A small image classifier, trained from scratch: 6.8 epochs.
Rows from block 5 of a small image classifier, named by matrix and row number. Rows with one number within an expert belong to one neuron, the router's apart. Each number is 128 + 32 x the weight over its row's rms, rounded and kept within 0 to 255. All counts start at 0.
After each expert's rows are labels from the 100 images, of 14976, where the router gives the expert most weight on average: "top examples" is what is common among them. Only what is clearly more common there than usual is listed. The data: close-ups of made-up surfaces with and without defects. In brackets: how many of the 100, against the usual share in percent.
# router: router (model.blocks.5.mlp.router.weight, 8x256, trained with AdamW), inputs 128-191
# up: expert up (model.blocks.5.mlp.up, 8x128x256), inputs 128-191
# down: expert down (model.blocks.5.mlp.down, 8x256x128, transposed), outputs 128-191

# expert 5
router.5 [152 197 140 113 124 106 159 112 169 142 206 128 141  94 134 150 142  88 140 147 114  99  70 149 113   5 103 152 124 128 146 174 107 103 113  88 125 169 146 118  95 163 139 131 163  40 134  84 115 142 111 135 138 123 112 147 129 104  93 127 138  97 148 101]
up.0 [140 170  96 143 132 160  97 155 133 161 155 128 135 189  89  67  66 132 166 112 131 109 132 170 145 176  63 106 153  97 175 123 103 103 121  96 147 136 112 129  98 157 105 101 198 160  90 130 117 140 142 108 169  72 126 169 105 156  87 150  85  98 111 202]
down.0 [ 26 181 146 116 142 121  92  60 112  88  87  99 194 113 102 133 201 110 120 166 101 110 130  87 177 147 145 138 108 126 165 156 133 101 153 108 154 149 138 169  98 126 174 162  96 106 105 144 151 100 168 119 163  88  95  90 175 114 108 174 110 167 173 166]
up.1 [ 91 115 127  42 140 115 104 106 154 158 162 142 161 138 108  78 108 172  83 104  49  64  58 106 106 172  73 117  43 167 118 200 159  96 153 130  76  87 156 151 165 125 110 147 136 131 116 132 108 118 201  96 122 110  85 164 104  80 137 153 147 103 146 127]
down.1 [ 68  72  61 164 172 127 185 131 158 140 103 136 139  80 132 158 133 172 126 137 105 144  98 112  73 133 180  94 153 129  59 105 136  96  73  83 158 166 159 141 116 130 122  96 147 155  83 132 139 114 133 150 127 142 143 154 127 169 118 133 151 151 114 171]
top examples: specks (99 vs 11.4)

# expert 0
router.0 [158 161 168 128 103  77 128 119 182 100  82 164  97 122 103 110 141 156 160 111 169 143 132 163 183 166  85 181 100  85 116 203 133  91 142 138 178 178 101 142  94  58 170 119 119 127 159 141 189 129 145 137 157 130 115  89 159 116 113 117  87 124 133 151]
up.0 [119 119 138 129 103 109  92 121 180 142 124  42  95 142 110 115 194 183 142  77 135 153 103 147 140 123 135 112 130 138  91 165 110 129 103 133 132 127 146  94 109 108 134  99 178 205 128 106 147 127 176 143 147 122 122 132 166 111 104  88  96 124 102  99]
down.0 [121 125 161 132 199 146 147 142 156  94 135  92 103 107  72 110 138 178  91 104  84 114  69 113 166 179 134 134 126 177  65 113  85 145 146  91 139 171 119 151  99 137 119 115 161 135 146 133 123 131 174  77 157  99 122 146 162 104 106 148 115 127 111 118]
up.1 [129 132 132 138 159 111 212 130 104 150 118 157 131  93  53 152  20 133 104 122 108 168 154 112  61 174  67 157 153 166 113 138 195  77 164 142 111 127 112 131 157 152 187 130 122 128  97 125 150 143  77 127 102 133 102 116 117 174 123 102 122  73 151 111]
down.1 [161  91  75 112  65  99 133 215 143 120  99 187 194 118 180 141 174 138 103 137 130 163 163 164 145 121  97  83 105 168  72 116  63 122 145 131 137 173 119 157 128 107  89 112 159 114 138 180 116  76 122 182 150 196 110 136  45 146  91  86 160 129  85  85]
top examples: brushed metal (90 vs 11.3); smear (55 vs 11.2); no defect (45 vs 11.3); defect: none (45 vs 11.3)

# expert 7
router.7 [ 99  90 125 122 117 181 118 119 123 121 157 127 144 144 203 128  89 158 146 116 108 141 160  65 103  96 175 126 152 141 104 101  76 170 135 118 116 132 139  84 180 122 138 136 122 184 148 126  57 132 107 138 160 103 105 206 155 133 155 105 162 148  56 170]
up.0 [ 84  58 195 170 150 132 114 102 158 109 134 114 158  55 155 106 120 173 167 114 146 118 163 108  73 116 148  65 122 115 100 125 100 117 103 101 122 148 126 137  76 124 135  94  67  75 124 119 112 140 137 130 141 109 113 141 105 157 122 165 135 145 116  95]
down.0 [137 146 167 140 130 114  91  86  82 119 139 150 170 163 171 112 177 190 154 142 151 109 132 130 169 144 144 149 123 128 169 125 138 134 187 164  52 115 121  75 117  84 126 120 155 111 142 109 135 108 146 187 120 115 200 137 115  64 110 154 149 119  75  93]
up.1 [127 145 137 136 150 109 140 182 129 150 129  80 154 127  98  90 135 152 120 183 107 136 100 162 195 129 109 105 115 157 135 118 110 149 165 132 124 102 178 126 112 154 175 142  59  72 130 134  49 104 155 148 116 119 146  95 137 197 156 127 150 153 159 184]
down.1 [106 120 142 129 128 124 145  90  69  78 104  96  93 180 152 151 191 137 139  90 134 179 128 135 115  40 112 119  87 122 139  50 121 138 150 203 101  99 112 140  84 156 140 103 114  98 127 168 112 151 168 142 175 158 185 154 126 202  87 130 145 143  82 134]
top examples: tiles (96 vs 11.2); no defect (39 vs 11.3); defect: none (39 vs 11.3)

# expert 6
router.6 [135  66 119 171 168 173 107 120  98 170 131 135 160 112 102 140  58 167  78 120 119 147 155 116 157 206 170 113 134 146 114  81 164 154 127 147  90 119 102 157 204 138  82 102  61 173 129 174  93 147 120 134  62 104 142  92  84 137 180 131 114 165 146 162]
up.0 [133 177 113 143 122  90 191  53 206 126 122 120 157 134  89 158  90 102  86 135 127 129 159 118 152 113 123 130 121 126 128 153 103 100 128 112 157 105 126 142  99 153 150 142 174 132 118  99 143 121 153 136 230 109 113 160  84 123  43 116 149 102  90 108]
down.0 [ 99 134 117 129 185 101 153 169 148 152  98 119 130 166 146 165 188 122 145 129 107 126 145 122  71 114  97 134 118 135 136 109 162  99 146 164 158 157  87 125 114 114 137 134 126 102 136  64  97 152 108  96  31  78 123 199 154 135 205 127 173 154 120 164]
up.1 [120 127 124  81 170 161 101  79 113 178 162 167 168 124 156 103 148 118 106 121  81  60 125 122 103  92  75 144 131 146 165 130 209 130 145 103 133  86 109 162  80 136 156 127 163  78 142 160 151 137 123 173 110 119 160 134 204 158 196 145 103 157 104 168]
down.1 [107 166 176 145  97 108 131 170 109 169 125  81 133 128 143 164 108  55  94  96 151 160 180 157 121 137 153 145 167 111 161 134  72 127 158 144 104  92  98  44 158 116  99 155 139 143  78  29 133 112 141 142 110  99 163 148  80 141 166  86 197  99 105 146]
top examples: stain (100 vs 10.9); circuit traces (36 vs 10.9)

# expert 1
router.1 [156 105  77 159  67 144 170 126 129 127  97 119 127 130 144 143 105 148 159  64 185 140 153  72 107 124  73 126 136  94 137 144 147 144  75  99 165 115 104  53  74 166 156 165 121 176  99  83 192  72 102 164 146 119  80 121 109 117 104 145 182 119  70 145]
up.0 [144 122 147  99 127 134 108 135 159 164 175  73  95 173 134 116 165 131 127  71 166 120  84 191 117  91  70 171 118 125 114 138 184  91 130  92 127  77 216 150  61  97 100 156 110 169  90 171 144 142 129  24 111 159 179 137  74  65 108 157  57 131 117 157]
down.0 [115  83  69 178 156 175 101 167 146  79 129 117 227 166 104 156 137 127 149 133 125 154 135 110 129 134 146 114 155 143 106 128 142 103 155 188 161 119  85  76 101  70 189 130 140 132 160 136 139  71 106 177 124 137 141 133 140 166  98 104 148 158  97 103]
up.1 [ 84 138 121  79 143 157 185 174 127  57  99 113 125 136 104 158  76 133 127 130 139 198 143 119 114 118 135  71 123 152 121  76 103 103 149 103 141  69 156  84 114 136 121  97 124  88 112 143  75  95 138 149 158 123  86 133 128 170 131 163 125 135 154 134]
down.1 [145 148  89 146 150 143 124 160 104 127 126 178  72  93 158 113 116  78  86 131 156  86 155 116 166 123 123 119 124 135 152 118 125 100  77 141  91 164 130 116 177 171 125 172 157  99 103 110 174 118  95  56 113 106 159  94 160  72 129 121 166 140 117 167]
top examples: scratch (98 vs 11.3); woven cloth (44 vs 11.1)

# expert 4
router.4 [163 174 115 128 156 117 162 117 154 144 149 144 135 118 125 168 148 102 123 151 132 143 127 162 115  63  80 104 140 159 181 116 104 144 153 207 114 155 131 139  80 200  74 148 178  79 149  64  87 103  96 136 118 131 193 128 147 165  51 148  95 142 141 119]
up.0 [115 135 187 134 139 100 136 160 110 161  95 173 144 152  76 112 154 164  50 209  45 120 139 143 170 142  90 110  63 157 158 137 159 128 149 184  83 106 158 107 120 155 113 142 128  84  81  63 128 117  66  75 109 146  99 228 126 189 123 155 102  76 135 142]
down.0 [129 139  81  61  98 172  91  76  94 118 106 120 132  75 127 164 163  64  90  90 164 105 129 109 121 178 119 121 173 120 107 191  56  43 134 112 132 153 160  87 124 126 112  98 127 155  86 174 146 163 141  82 144 175 126  96 188 108 165  83 136  97 187 139]
up.1 [167 118 110 136 183 125 131 114 139 170  99 133 109  61 105 202 136 117 147 165 168 139 119 139  92  99 172 150 102 114  58 137  89 143 124 137 140 112 147 202 149  91  76  98 176  83 115 109 113 188 105  94 118 111 144 124  99 147 152 159 158 169 145  95]
down.1 [101 107 164  92 137 144 102 130 146 187 155  86 111 105 148 150 102 158 111 108 112 110 110 135 129 173 102 140 105 136 133 131 140 118 153 139 141 136  66 120 151 159 146 118 197 152 153 145 113 124 158 142  97 136 149 135 135 169  91 142 120 144 175 122]
top examples: dent (99 vs 11); brushed metal (37 vs 11.3)

# expert 2
router.2 [188 130 108 107 123 116  99  77 159  85 177 159 163  88 117 161 152 114 135  95  68 113 108 231 145 104  98 153 179 144 139 119 198 161 123 119 128 109 131  64  91 142 132 180 168  76 189 114 162 158 111 134 122 150 113 145 136 125 101 123 135 112 189 137]
up.0 [106 143 118  78  98 125  52 112 106 107 129 119  83  96  68 117 179 122 128 116 104  85 123 137 128 107 101 144 105 122 168 123 157 188 148 129 153  95  87 141 102 133 112 136 217 149 144 164 135 135 111 176 111 123 107 126  95  97  99 138 169 146  96 166]
down.0 [129  94 120 208 101 122 108 155 119 179 116 110  95 205 159 131  74 156 154 151 186  92 214  94 145 104 118 114 175 100 151 145 132 148 143 146  98 163 129 142 116 134 148 170 116 176 133 139 116 115 158 141 180 121 128 163 146 164 112 147 107 154 113 103]
up.1 [129 102 103  69 138 135 149 130 152 178 120 134 156 156 121 110 168 162 157 125 136 125  78 159 137  70 145 134  89  85 114 200 156  90 141 129 101 117 146 145  59 135  96 101 144 115 121  92  89 143 214  67  85 122 158  92 117 155  89 109 151 135 183 118]
down.1 [ 97  69  93  93 104 158 118 161 192 115 144 185 112 200  83 112 118  83 130 136  85 116 132 132 105  87 190 128 121 138 126 144 188 122  87 120 144 180 139  97 130 108 125 142 172 125 103 167 136 119 102 160 159 111 114 127  64 102 126 114 138 146 126 170]
top examples: crack (73 vs 10.9); dent (27 vs 11); woven cloth (27 vs 11.1)

# expert 3
router.3 [124  83 113 129  73 125  72  83  91  64 117 125 130 146 159 147 168 104 207 112 121 165 114 138 107  76 135 108 128 109 149 116  88  76 147 163 134  95 122 147 138 144 121 108 141 141 124 128 136 156 121 100 175 153 140 115 108 162  79 143 129 106 143 129]
up.0 [135 120 127 110 153 149 109  92 124 139 121 172 127  98 105  67 114 174 142 146 129 110 116 116 137  55 117 147 118  65 150 129 104 164 136  64 164  88 110  78  86 146 138 128  95  61 166  90 137 134 128 187 142 142 163 128 179 126 124 125  89 123 141 185]
down.0 [164 105  95 120 152  62 171 129 101 115 128 143  98 155 152 134 102  82 144  94 145  81 109  93 193 115 104 130 135 156 180 158 119 133 119 130 109 167 200 153 139 114  88 131 120 147 111 155  61 174  81 125  92 122 110  80  85 157 152 128  70 130 138 110]
up.1 [106 113 130 115  78 157 112 116 103 131 105  97 146 176 173  59  89 117 172  84 117 137 167 120  89 107 145  91 166 177 195 116 126 104 125 141 126 111 156 137 138 140  50 164 141 161  93 149 146 119 136 156 134 138 145 130 135 107 101 134 152 116  94  80]
down.1 [148 125 114 117 148 102 134 120 101 139 115 126 113 156 153 133  48 157  80 131 119 129 105 114 138 110 139 122 108 113  77 109  79 165 114 124 168 140 140 135 164  98 178  88  96 138  56  90 149  56  97 156 145 182 140 157 116 117 111 148 117 218 117 140]
top examples: hole (100 vs 10.7); woven cloth (44 vs 11.1)